config.toml
image_size = 32
mask_ratio = 0.6
encoder_arch = "vit"
encoder_bias = "all"
encoder_moe = "expert_choice"
encoder_width = 192
encoder_positions = "learned"
decoder_width = 192
decoder_layers = 2
grad_clip = 1.0
warmup_steps = 300
Rows from block 8 of the encoder of a small masked image model, named by matrix and row number. Rows with one number belong to one neuron. Each number is 50 + 10 x the weight over its row's rms, rounded and kept within 0 to 99. All counts start at 0.
After each neuron's rows are labels from the 100 images, of 14976, where the neuron reaches its highest value: "strongest on" is what is common among them; "peak on" is the class under the peak. Only what is clearly more common there than usual is listed. The data: made-up road signs on poles. In brackets: how many of the 100, against the usual share in percent.
# fc1: MLP up (encoder.blocks.8.mlp.fc1.weight, 576x192), inputs 128-191
# fc2: MLP down (encoder.blocks.8.mlp.fc2.weight, 192x576, transposed), outputs 128-191

fc1.492:48 53 65 53 54 64 72 62 41 45 58 45 55 58 51 54 63 31 43 54 59 68 41 49 46 57 57 58 41 41 49 57 38 48 49 46 54 46 23 38 42 55 54 58 42 59 56 46 55 40 47 36 45 57 49 55 49 52 45 54 42 38 77 56
fc2.492:19 25 58 60 65 38 54 54 49 58 61 35 65 50 59 65 52 50 43 55 54 41 53 45 57 57 49 42 48 33 52 47 56 49 54 56 53 47 48 51 69 50 49 43 60 53 45 56 35 34 39 61 52 48 57 46 68 44 54 48 48 60 52 42
strongest on: struck through (81 vs 14.9); triangle sign (46 vs 20.1)
peak on: face (93 vs 24.8)

fc1.51:42 42 43 43 77 49 48 58 43 57 43 56 32 65 42 52 48 50 42 55 52 57 46 70 49 61 47 52 65 49 49 59 49 49 51 37 38 71 48 58 46 52 47 43 57 47 58 81 59 64 48 53 54 74 44 54 48 50 60 56 52 44 50 46
fc2.51:38 59 56 59 36 56 40 26 53 44 40 45 35 68 29 38 49 44 38 65 58 54 56 56 47 49 48 72 54 54 40 46 52 40 34 51 61 37 71 59 50 50 53 48 41 32 46 55 37 44 57 50 46 44 54 53 54 43 43 60 47 56 39 63
strongest on: white rim (71 vs 8.2)
peak on: rim (80 vs 6.8)

fc1.53:35 47 43 50 46 51 60 49 70 59 67 57 47 49 62 54 63 40 44 58 47 54 50 61 51 55 52 33 59 53 57 51 32 33 52 58 63 43 42 32 45 70 41 48 46 28 58 45 49 48 38 63 56 49 40 55 41 51 52 57 51 31 40 44
fc2.53:54 65 56 44 45 57 40 67 36 44 41 52 48 45 48 43 43 72 53 61 48 69 42 48 63 39 38 34 49 42 40 41 58 46 62 36 72 44 45 41 42 53 52 51 53 44 52 61 52 50 38 48 35 38 62 41 41 47 42 49 50 32 51 49
strongest on: pentagon sign (55 vs 20.3); hexagon sign (41 vs 19.5)
peak on: face (72 vs 24.8)

fc1.386:57 44 53 34 47 54 46 38 57 54 47 56 48 69 50 36 63 38 61 61 61 49 46 55 33 48 46 50 55 68 75 53 54 72 70 40 53 60 67 28 57 37 49 60 51 62 61 45 42 49 53 55 58 46 48 49 59 61 55 48 45 63 66 54
fc2.386:52 54 42 69 61 60 53 59 56 42 44 48 51 36 61 62 28 65 50 47 50 55 64 46 64 57 62 49 39 44 37 60 46 40 34 52 37 38 41 55 43 58 58 36 60 42 39 44 61 61 64 45 52 56 56 54 42 38 45 49 45 41 41 46
strongest on: triangle sign (81 vs 20.1); black face (26 vs 8.7)
peak on: face (88 vs 24.8)

fc1.431:47 41 41 32 57 60 54 49 76 57 61 54 37 55 53 60 39 57 49 51 50 46 49 53 52 60 35 35 55 54 56 50 75 50 35 32 40 36 43 47 54 36 29 45 45 54 53 69 37 41 45 54 50 76 36 55 39 42 45 76 46 54 49 53
fc2.431:42 58 42 51 40 44 34 46 38 48 63 56 64 48 51 36 64 54 69 53 35 39 62 59 45 50 49 60 43 37 59 54 43 60 48 59 63 63 56 46 46 71 45 53 52 56 34 28 47 70 37 45 53 49 61 35 83 49 12 47 56 62 46 55
strongest on: T (26 vs 3.7)
peak on: face (98 vs 24.8)

fc1.411:48 46 65 45 47 27 62 61 58 54 44 57 46 54 55 60 56 50 54 65 56 50 32 64 36 41 69 52 39 62 46 53 56 59 47 45 62 38 68 32 53 53 49 47 64 61 56 36 20 51 58 58 46 54 25 58 46 49 37 60 53 50 45 47
fc2.411:56 53 48 60 50 62 30 52 44 52 49 41 39 59 46 47 50 48 54 41 51 47 65 43 48 62 38 72 61 40 56 52 41 46 37 62 46 64 43 55 72 42 57 53 20 24 46 62 59 60 38 52 54 39 66 39 50 50 57 46 45 69 44 52
strongest on: circle sign (41 vs 19.7); heart (34 vs 3.4); white face (29 vs 8.3)
peak on: face (99 vs 24.8)

fc1.61:55 45 51 64 47 56 36 52 39 51 34 52 75 46 41 43 48 48 34 49 38 33 38 58 46 44 44 55 50 50 56 70 55 54 58 41 44 65 39 49 59 46 62 45 46 57 65 46 45 44 56 64 50 58 63 48 63 50 41 45 61 38 48 69
fc2.61:73 64 37 63 27 73 41 52 54 35 67 47 48 62 61 61 53 44 60 51 46 35 57 43 52 54 69 74 45 48 59 45 47 42 54 48 48 56 42 41 47 44 41 58 63 51 45 61 50 47 45 68 53 43 61 56 48 24 54 62 45 53 59 67
strongest on: triangle sign (58 vs 20.1); yellow rim (26 vs 8.4)
peak on: face (55 vs 24.8); rim (44 vs 6.8)

fc1.144:53 75 57 44 68 52 51 58 40 67 49 56 50 62 51 51 59 33 51 36 44 52 54 60 59 51 57 48 40 57 54 47 42 51 49 63 49 58 52 63 54 33 66 54 29 47 42 60 49 49 37 51 54 43 40 48 69 41 41 46 39 61 56 32
fc2.144:46 25 52 54 59 53 57 62 62 54 64 49 67 55 46 56 47 60 50 43 42 36 48 55 50 52 42 55 53 54 43 61 48 48 49 38 47 45 39 57 54 53 41 51 61 61 55 76 53 50 53 51 39 64 53 54 51 49 53 43 53 54 39 67
strongest on: black face (32 vs 8.7)
peak on: face (56 vs 24.8); symbol (29 vs 2.2)

fc1.10:33 41 41 50 27 45 67 63 27 49 36 62 74 34 32 56 53 53 54 49 47 50 62 52 76 46 59 53 49 31 57 47 56 47 42 57 67 54 45 41 61 58 62 42 48 55 67 41 43 44 57 54 47 65 59 41 44 47 42 62 27 29 69 72
fc2.10:58 44 68 50 57 48 39 55 52 51 52 46 52 39 63 44 60 49 56 42 45 43 39 32 44 55 23 48 51 63 37 55 47 32 54 59 33 44 51 44 59 46 61 66 66 30 53 34 56 55 62 55 33 42 51 45 53 41 33 58 40 53 61 57
strongest on: crescent (77 vs 3.6); square sign (43 vs 20.4)
peak on: face (64 vs 24.8); symbol (35 vs 2.2)

fc1.273:45 71 45 47 53 48 61 44 42 58 42 55 49 69 43 40 58 33 67 44 50 61 46 55 48 47 59 47 61 50 46 39 38 52 35 52 60 47 42 43 47 57 66 36 46 66 58 42 50 44 55 54 55 50 51 41 67 37 46 47 46 51 45 50
fc2.273:44 21 60 38 42 48 36 47 77 52 70 53 63 44 49 65 51 55 29 61 51 43 52 49 69 29 46 34 35 50 51 51 54 41 53 41 46 49 41 61 62 50 46 55 46 59 43 60 60 74 53 59 66 57 43 59 39 50 42 42 57 39 58 42
strongest on: T (41 vs 3.7)
peak on: face (77 vs 24.8)

fc1.246:62 65 56 38 44 49 44 35 45 64 53 50 59 49 66 54 28 71 54 60 34 50 53 57 34 51 39 54 51 32 57 61 62 45 62 25 46 33 52 44 52 50 54 57 54 42 43 71 66 28 47 56 43 52 62 47 40 46 51 55 56 52 47 45
fc2.246:44 42 43 48 62 57 57 50 51 56 59 66 67 60 58 52 54 37 57 41 39 63 74 54 59 37 51 58 60 38 45 36 62 44 51 51 50 55 44 51 63 43 40 41 39 40 60 54 50 39 50 57 66 52 27 55 49 51 48 42 44 73 39 66
strongest on: black face (42 vs 8.7)
peak on: face (100 vs 24.8)

fc1.516:36 59 53 45 38 57 52 26 43 46 51 63 42 39 57 53 51 60 50 54 55 42 51 62 59 62 52 51 41 48 44 45 42 49 58 58 29 50 46 32 70 55 40 71 29 53 54 45 60 56 56 42 53 64 40 50 59 65 30 49 43 46 44 40
fc2.516:61 46 53 70 34 55 55 48 43 32 51 48 50 72 66 57 40 39 37 36 58 55 55 50 61 50 64 49 55 56 47 61 40 49 54 39 61 58 54 57 64 46 49 36 26 54 52 56 61 59 37 50 47 59 64 48 41 49 43 57 41 80 33 53
strongest on: struck through (100 vs 14.9)
peak on: face (67 vs 24.8); symbol (33 vs 2.2)

fc1.101:42 29 64 48 42 68 40 54 48 53 47 77 58 34 61 45 47 29 52 61 56 34 52 60 60 56 49 44 57 41 50 60 62 64 37 41 60 25 41 46 64 61 39 51 56 49 55 44 62 44 59 47 49 40 67 42 52 53 51 57 44 50 49 41
fc2.101:56 53 37 49 60 35 49 42 50 65 55 33 47 60 43 69 41 64 55 30 44 63 49 46 39 48 63 41 61 60 46 51 40 33 59 68 41 71 62 58 42 53 51 51 61 65 52 56 37 46 49 59 44 47 34 31 50 58 49 40 44 44 53 56
strongest on: circle sign (79 vs 19.7)
peak on: rim (68 vs 6.8)

fc1.154:31 53 53 51 64 61 55 57 62 37 52 58 39 57 44 41 41 48 36 43 32 54 43 42 67 54 49 49 40 46 48 65 36 70 42 64 46 35 52 65 51 59 53 57 45 63 40 37 51 62 52 59 43 47 62 42 54 61 69 34 42 49 55 50
fc2.154:62 52 52 42 51 42 51 61 42 57 45 55 37 49 53 46 47 43 63 47 43 42 45 46 45 29 54 45 50 56 41 51 44 26 43 64 61 43 45 55 38 50 50 42 48 61 52 56 52 51 37 39 46 75 50 60 69 52 48 61 56 54 49 47
strongest on: struck through (81 vs 14.9); circle sign (41 vs 19.7)
peak on: face (77 vs 24.8)

fc1.267:56 49 54 47 52 49 49 51 48 49 59 44 51 42 61 25 48 70 44 39 36 57 48 55 57 56 53 37 58 62 54 63 41 30 41 72 52 43 50 60 35 42 45 45 48 57 42 45 73 35 74 48 38 32 48 43 65 53 63 52 55 40 53 50
fc2.267:46 49 48 51 63 60 50 67 52 66 67 41 45 35 55 56 49 42 53 41 49 72 38 40 39 42 57 58 56 38 54 45 50 45 39 79 35 63 49 43 43 65 47 45 65 37 47 45 54 63 56 58 72 31 49 57 57 55 51 41 63 42 49 58
strongest on: triangle sign (100 vs 20.1)
peak on: backdrop (100 vs 66.1)

fc1.226:42 57 44 51 55 59 62 48 58 60 42 39 53 64 52 50 60 60 26 35 48 56 55 46 46 50 59 52 39 40 48 59 50 45 49 49 49 30 40 52 36 51 47 28 43 58 52 65 60 43 55 46 46 38 72 35 53 57 40 51 55 61 59 64
fc2.226:35 33 61 48 48 39 61 40 55 58 59 29 45 51 55 44 65 58 48 57 59 48 41 48 61 45 56 44 48 52 51 45 64 57 59 64 53 48 56 59 59 59 38 66 46 43 47 56 54 40 64 53 49 51 41 47 71 30 53 31 35 41 53 30
strongest on: 30 (69 vs 3.7)
peak on: face (95 vs 24.8)

fc1.121:42 49 27 47 46 42 48 48 71 57 61 60 59 64 63 59 46 49 59 39 39 47 45 46 56 46 53 61 52 65 52 60 50 60 36 41 67 46 56 36 62 44 53 48 47 71 39 30 67 34 67 57 59 39 58 63 52 60 28 39 42 51 44 75
fc2.121:55 52 38 48 52 57 36 62 45 45 47 45 28 47 44 70 50 57 52 54 46 54 46 55 48 50 42 29 65 54 46 50 41 57 58 60 51 34 46 48 49 81 53 37 39 42 59 52 37 43 54 43 42 55 56 36 24 46 56 58 38 49 39 57
strongest on: hexagon sign (88 vs 19.5)
peak on: rim (30 vs 6.8)

fc1.409:59 57 40 44 37 36 51 33 53 69 38 56 44 57 52 44 48 27 53 49 32 53 43 63 52 62 47 41 63 66 53 24 45 53 42 38 46 47 61 61 63 35 52 56 50 47 59 36 44 62 68 52 43 56 48 60 48 60 58 62 59 54 60 36
fc2.409:51 48 49 40 46 75 35 76 33 41 54 60 28 48 41 65 62 58 58 54 46 53 53 25 48 50 42 52 36 49 49 51 49 41 50 59 46 60 54 57 56 53 50 54 62 37 60 45 55 40 62 36 50 48 52 47 47 57 45 45 19 31 68 52
strongest on: T (57 vs 3.7); arrow up (43 vs 3.4)
peak on: face (88 vs 24.8)

fc1.34:56 50 49 57 39 52 39 59 46 43 66 49 57 53 63 42 33 29 48 58 50 55 51 48 58 28 44 44 51 45 76 59 57 39 39 60 43 31 42 27 49 52 65 62 60 60 49 36 36 68 59 72 39 58 47 58 63 43 33 67 51 38 56 45
fc2.34:39 50 57 49 70 43 50 53 52 56 47 69 45 37 26 48 49 53 57 42 52 64 44 51 58 78 61 47 57 44 40 45 42 60 62 38 57 65 55 49 72 46 31 53 48 43 67 60 60 21 47 43 63 50 61 30 49 67 49 48 48 68 41 56
strongest on: crescent (50 vs 3.6); & (30 vs 3.6)
peak on: face (99 vs 24.8)

fc1.185:52 42 62 59 41 54 68 54 60 35 34 52 52 48 61 48 41 40 60 45 54 32 50 60 51 59 41 64 39 39 51 55 26 43 56 51 37 49 45 51 65 53 56 78 42 53 51 56 61 45 47 42 61 63 62 33 50 44 58 44 67 55 49 53
fc2.185:27 48 51 38 52 45 34 44 51 43 64 39 54 57 52 55 43 50 36 29 44 75 58 44 32 51 58 53 43 47 45 55 43 42 46 46 66 49 49 55 54 40 40 43 53 47 52 53 44 47 43 61 47 46 43 72 70 70 53 45 51 50 61 60
strongest on: struck through (48 vs 14.9); T (25 vs 3.7)
peak on: face (72 vs 24.8)

fc1.334:57 56 50 41 43 40 43 57 48 33 72 59 44 37 41 49 44 51 62 76 55 64 59 35 58 58 48 48 58 36 57 58 56 29 36 55 56 53 60 58 49 30 50 61 60 46 57 43 57 43 39 56 38 46 47 40 47 38 49 47 51 44 52 65
fc2.334:50 44 58 71 36 39 44 61 39 56 29 47 63 48 48 36 51 54 35 37 58 43 63 46 60 44 33 67 50 42 52 49 54 59 56 52 47 51 46 41 38 54 52 64 45 49 39 56 64 50 49 44 51 47 47 68 49 50 59 34 42 43 55 63
strongest on: 10 (39 vs 3.5); 70 (33 vs 3.5)
peak on: face (88 vs 24.8)

fc1.433:61 59 67 40 49 43 50 59 34 45 50 59 34 62 50 45 32 74 37 46 46 39 48 61 62 63 48 50 56 25 52 55 33 61 64 54 35 55 42 42 40 44 41 54 65 44 36 42 55 46 49 57 64 61 41 46 50 48 45 62 32 23 51 50
fc2.433:55 45 39 44 41 53 47 72 59 54 57 37 38 57 42 59 45 58 48 55 57 37 67 50 44 38 42 59 55 55 57 48 53 30 46 57 51 41 64 63 48 39 45 51 55 77 58 68 52 56 47 47 60 34 44 47 69 49 61 47 43 49 61 48
strongest on: triangle sign (56 vs 20.1); orange face (31 vs 8.3); brown face (31 vs 8.5)
peak on: face (87 vs 24.8)

fc1.330:42 56 32 32 49 43 56 44 33 45 39 54 40 69 37 25 64 32 51 53 55 42 46 41 56 51 52 73 37 45 44 36 55 49 56 32 44 46 43 65 47 57 62 41 35 65 29 62 59 48 51 47 69 48 63 53 60 61 54 55 56 33 52 72
fc2.330:59 40 53 52 34 58 53 48 58 51 40 52 58 49 50 70 43 39 42 58 54 59 46 56 44 53 34 42 48 55 54 67 62 60 48 36 43 27 73 62 47 38 37 50 45 51 43 40 30 48 32 52 42 54 47 50 53 57 54 35 70 39 45 07
strongest on: white rim (36 vs 8.2); white face (25 vs 8.3)
peak on: rim (54 vs 6.8)

fc1.557:34 43 43 40 43 42 52 68 38 38 35 39 47 49 55 67 56 44 41 50 42 54 24 47 53 45 61 67 54 47 43 82 44 43 64 48 54 47 56 65 36 50 49 45 26 43 40 62 55 45 55 39 53 53 63 59 52 59 50 55 53 43 51 51
fc2.557:51 35 41 41 42 39 48 59 45 62 57 59 43 42 49 45 49 47 68 72 33 59 64 66 49 79 64 57 53 60 63 14 47 36 49 51 53 47 46 43 38 45 34 50 45 52 53 57 60 43 44 58 43 50 37 61 58 65 50 60 52 40 63 64
strongest on: black face (85 vs 8.7)
peak on: face (86 vs 24.8)

fc1.128:65 62 51 54 58 40 62 41 55 31 49 65 66 65 44 29 45 50 49 54 41 54 47 57 45 50 36 55 50 43 40 51 38 41 56 42 47 47 43 35 43 45 57 61 49 54 59 30 59 46 60 51 63 36 62 49 46 48 72 38 60 47 43 44
fc2.128:37 51 63 43 47 52 54 49 50 62 50 46 36 39 61 51 63 44 58 29 51 51 42 71 44 65 64 44 45 41 52 40 62 47 27 66 57 54 68 61 49 58 54 36 47 46 59 53 49 57 44 42 56 56 44 52 35 35 35 59 45 54 56 52
strongest on: triangle sign (74 vs 20.1); white face (28 vs 8.3)
peak on: face (92 vs 24.8)

fc1.573:52 69 58 67 61 61 46 51 63 45 44 50 47 49 48 55 44 52 39 58 50 52 46 44 76 43 47 45 38 64 63 38 38 66 45 62 50 56 55 37 37 64 30 56 52 43 48 50 46 56 68 46 54 40 64 52 40 73 56 41 63 41 62 45
fc2.573:34 42 57 41 46 66 41 58 36 52 77 61 58 45 43 37 51 53 62 42 52 49 63 56 25 50 51 62 59 44 45 47 65 43 41 45 39 52 71 60 41 54 54 62 57 55 45 63 54 30 43 41 54 54 35 46 37 49 46 49 37 60 43 59
strongest on: pentagon sign (60 vs 20.3); arrow up (28 vs 3.4)
peak on: face (73 vs 24.8)

fc1.145:58 41 65 46 53 60 45 50 60 59 60 40 60 60 29 44 45 41 52 60 40 65 54 49 47 62 57 70 53 47 40 50 38 39 62 33 49 42 77 35 48 39 56 59 45 29 46 41 45 48 42 48 48 52 64 52 54 52 27 30 44 58 52 41
fc2.145:37 43 49 57 46 45 46 56 41 62 51 48 44 51 54 53 65 46 57 44 63 37 47 55 49 43 48 26 35 56 66 33 38 49 45 67 62 40 15 50 50 80 49 61 51 57 48 58 39 54 58 47 68 54 63 55 44 55 69 71 69 60 48 74
strongest on: crescent (27 vs 3.6); pink face (25 vs 8.2)
peak on: face (56 vs 24.8)

fc1.402:57 44 62 75 34 57 48 43 47 54 52 42 63 46 37 64 55 47 58 56 67 54 37 51 62 47 61 66 50 46 47 40 51 54 63 56 59 63 36 69 50 56 47 63 37 34 41 76 47 50 34 50 58 48 60 49 55 46 42 44 50 33 61 46
fc2.402:34 47 50 44 55 38 54 72 60 44 44 49 41 62 48 50 19 53 57 43 35 35 46 49 48 33 52 48 53 55 39 53 48 51 45 28 45 59 67 45 47 53 59 53 62 67 76 65 51 51 48 52 57 59 56 47 44 32 42 50 54 66 61 57
strongest on: drop (64 vs 3.5)
peak on: face (51 vs 24.8)

fc1.322:57 64 62 53 47 40 37 62 55 48 50 50 46 50 61 60 43 69 68 29 47 40 62 68 63 69 69 58 44 27 54 45 47 55 56 54 40 52 35 37 69 39 51 51 49 42 53 61 51 46 54 55 49 35 53 63 44 42 55 57 58 50 50 44
fc2.322:56 35 35 69 45 44 72 51 42 56 49 48 50 45 45 51 54 48 37 62 61 63 43 40 63 37 40 51 50 47 42 31 55 48 35 40 51 50 63 63 38 48 47 52 46 52 64 47 43 40 49 38 55 54 38 44 48 58 38 52 55 42 52 43
strongest on: crescent (36 vs 3.6)
peak on: symbol (70 vs 2.2)

fc1.235:59 56 54 54 65 69 57 68 48 55 50 48 55 53 49 63 67 49 52 48 66 51 40 44 41 57 42 35 38 73 62 51 42 45 58 31 45 51 48 37 43 48 63 62 53 69 31 37 50 51 52 49 55 61 40 51 68 53 69 59 47 41 46 54
fc2.235:45 34 36 55 36 57 63 74 54 71 48 64 69 49 56 54 44 47 52 57 35 39 52 54 59 42 53 64 46 58 34 66 50 55 42 41 57 47 36 46 57 53 43 43 45 51 33 46 29 63 37 53 61 47 42 48 43 55 39 61 61 59 48 47
strongest on: triangle sign (45 vs 20.1); pentagon sign (44 vs 20.3)
peak on: face (100 vs 24.8)

fc1.303:52 63 45 46 52 53 59 43 48 36 59 53 67 37 36 58 45 46 37 40 60 50 55 68 48 52 47 55 59 60 66 48 45 42 43 60 65 43 40 50 48 48 64 43 49 46 55 63 58 31 51 36 43 40 48 41 47 60 52 19 42 45 63 34
fc2.303:41 48 43 44 37 64 41 47 58 69 49 29 50 62 45 45 51 57 39 57 52 55 55 52 37 60 57 25 61 39 53 43 38 66 44 49 70 44 67 61 66 61 42 51 59 41 58 47 39 59 54 53 47 52 51 47 51 51 52 57 56 69 52 49
strongest on: 30 (47 vs 3.7)
peak on: face (96 vs 24.8)

fc1.126:56 42 47 47 54 45 69 41 55 55 46 61 42 72 42 45 48 53 69 51 51 38 61 52 53 47 55 42 40 55 54 53 39 50 44 26 68 54 48 60 61 53 49 44 70 42 62 67 44 34 56 29 45 46 53 52 35 57 53 47 35 51 53 36
fc2.126:47 52 47 60 45 74 31 54 59 56 61 48 52 26 52 46 49 41 34 51 52 69 34 51 61 54 52 65 66 30 53 45 55 50 44 65 47 53 45 38 40 42 50 39 26 55 47 39 56 56 50 72 44 44 52 40 58 50 57 54 74 36 47 62
strongest on: struck through (93 vs 14.9); bar (41 vs 3.4)
peak on: face (78 vs 24.8)

fc1.521:44 51 31 45 35 47 67 36 51 38 73 47 54 49 45 53 57 53 25 43 41 51 59 54 57 57 67 49 54 44 44 45 50 56 65 40 57 47 46 47 48 36 53 54 51 58 55 52 32 31 59 44 36 47 48 53 64 61 57 58 33 34 65 44
fc2.521:40 59 67 62 36 55 52 38 47 53 65 38 30 48 49 59 61 60 46 59 49 50 51 58 43 67 74 33 39 56 39 46 49 55 61 42 49 29 64 61 36 52 55 55 47 62 55 66 39 55 61 45 47 68 39 42 42 53 47 37 67 51 44 51
strongest on: 30 (27 vs 3.7); 90 (25 vs 3.6)
peak on: face (94 vs 24.8)

fc1.349:56 48 47 59 41 46 45 54 47 37 49 58 42 53 39 61 54 52 61 60 39 40 39 40 35 50 38 56 43 59 62 62 67 29 39 43 69 59 61 41 57 41 59 52 47 59 40 42 47 42 54 58 50 41 50 60 58 56 49 51 46 48 46 53
fc2.349:48 28 44 46 63 62 63 38 30 65 48 42 49 64 66 59 49 48 42 62 39 58 52 58 52 43 56 37 56 61 36 59 45 50 50 49 47 49 50 60 40 40 22 44 43 47 58 60 56 48 47 55 49 51 43 49 54 58 49 68 50 56 48 60
strongest on: triangle sign (64 vs 20.1); red rim (36 vs 8.4); pink rim (28 vs 8.6)
peak on: rim (45 vs 6.8)

fc1.472:53 33 39 46 38 44 55 59 49 54 62 43 53 51 54 62 52 49 38 49 45 42 58 40 56 55 48 53 57 36 55 55 44 59 33 51 59 63 13 47 47 66 45 59 55 65 33 67 43 66 52 37 58 53 36 61 42 59 58 56 53 46 45 43
fc2.472:49 63 53 49 46 26 68 38 52 54 48 53 53 53 49 55 52 68 48 39 40 33 52 56 50 55 55 36 72 42 49 40 60 67 37 49 69 55 26 58 44 52 48 46 48 80 66 58 61 58 49 47 61 51 62 40 73 63 56 57 55 46 44 57
strongest on: ? (99 vs 3.4)
peak on: face (99 vs 24.8)

fc1.26:49 53 49 51 48 37 37 61 65 58 54 55 50 54 57 59 32 64 58 52 62 44 33 40 36 54 44 59 31 58 40 37 51 57 54 51 49 49 47 26 52 63 39 46 40 51 38 55 50 72 47 72 52 50 40 56 60 58 43 47 44 36 42 60
fc2.26:65 53 50 69 41 55 59 57 45 56 27 58 54 45 60 37 56 64 48 52 66 20 49 47 66 34 37 48 41 46 37 42 46 41 52 43 57 54 58 46 37 42 49 56 55 42 61 75 52 51 57 42 37 74 46 48 66 50 55 52 66 43 51 44
strongest on: pentagon sign (67 vs 20.3)
peak on: rim (43 vs 6.8)

fc1.510:58 46 36 48 53 37 37 41 50 46 54 47 43 53 40 49 38 44 56 42 56 49 49 73 68 36 66 48 59 41 53 55 60 36 55 58 57 35 41 48 32 45 50 58 42 37 43 64 45 27 79 64 38 68 47 48 52 48 40 58 59 47 42 48
fc2.510:26 64 61 43 68 50 54 59 55 53 40 43 55 44 79 45 38 52 43 54 35 43 52 50 43 48 51 44 37 53 45 42 47 40 46 67 51 56 60 51 48 68 42 33 60 58 53 38 33 63 39 56 50 46 31 56 48 40 46 45 53 34 48 47
strongest on: T (79 vs 3.7)
peak on: face (100 vs 24.8)

fc1.437:31 47 45 60 51 64 47 55 47 68 40 51 55 37 39 55 66 43 43 55 52 58 36 47 46 47 50 52 53 38 72 52 63 30 49 46 40 54 28 55 42 55 57 64 44 47 42 37 57 60 56 56 41 48 39 33 42 65 42 51 48 49 28 51
fc2.437:45 54 45 45 50 36 53 51 30 54 21 59 61 38 42 50 63 60 50 58 57 63 49 42 45 32 62 58 55 55 56 54 58 53 48 40 41 53 40 48 40 68 57 44 52 44 33 35 30 61 39 62 41 30 54 53 53 47 60 38 51 44 54 51
strongest on: hexagon sign (93 vs 19.5)
peak on: rim (61 vs 6.8)

fc1.471:48 53 54 46 63 44 48 59 64 50 39 53 54 65 64 71 42 35 53 48 56 45 50 54 54 48 68 47 39 57 49 57 55 41 44 55 61 58 49 46 28 70 61 54 62 46 43 54 50 52 38 74 54 41 42 31 46 57 57 50 53 49 71 38
fc2.471:55 42 42 45 38 47 46 57 51 68 50 45 51 51 46 44 50 37 54 52 47 33 47 50 53 45 38 42 48 46 46 46 60 41 45 34 49 46 51 60 61 56 50 44 43 52 59 63 42 39 53 36 49 56 55 53 55 31 44 55 33 51 29 55
strongest on: pentagon sign (42 vs 20.3)
peak on: rim (36 vs 6.8)

fc1.313:57 45 44 34 56 63 43 39 60 59 54 51 47 63 57 52 57 30 36 50 59 47 45 54 43 48 52 50 47 47 46 44 44 48 62 67 31 31 45 38 69 57 45 42 61 66 48 54 59 59 52 64 33 56 43 45 40 67 69 55 49 72 40 43
fc2.313:52 57 62 60 34 53 57 57 32 67 53 61 60 44 40 45 40 41 44 52 36 44 54 46 62 46 40 69 53 49 50 51 49 54 37 42 53 60 35 61 50 56 35 62 23 39 52 46 51 65 57 41 81 59 57 69 52 45 47 53 66 19 48 51
strongest on: 10 (25 vs 3.5)
peak on: face (98 vs 24.8)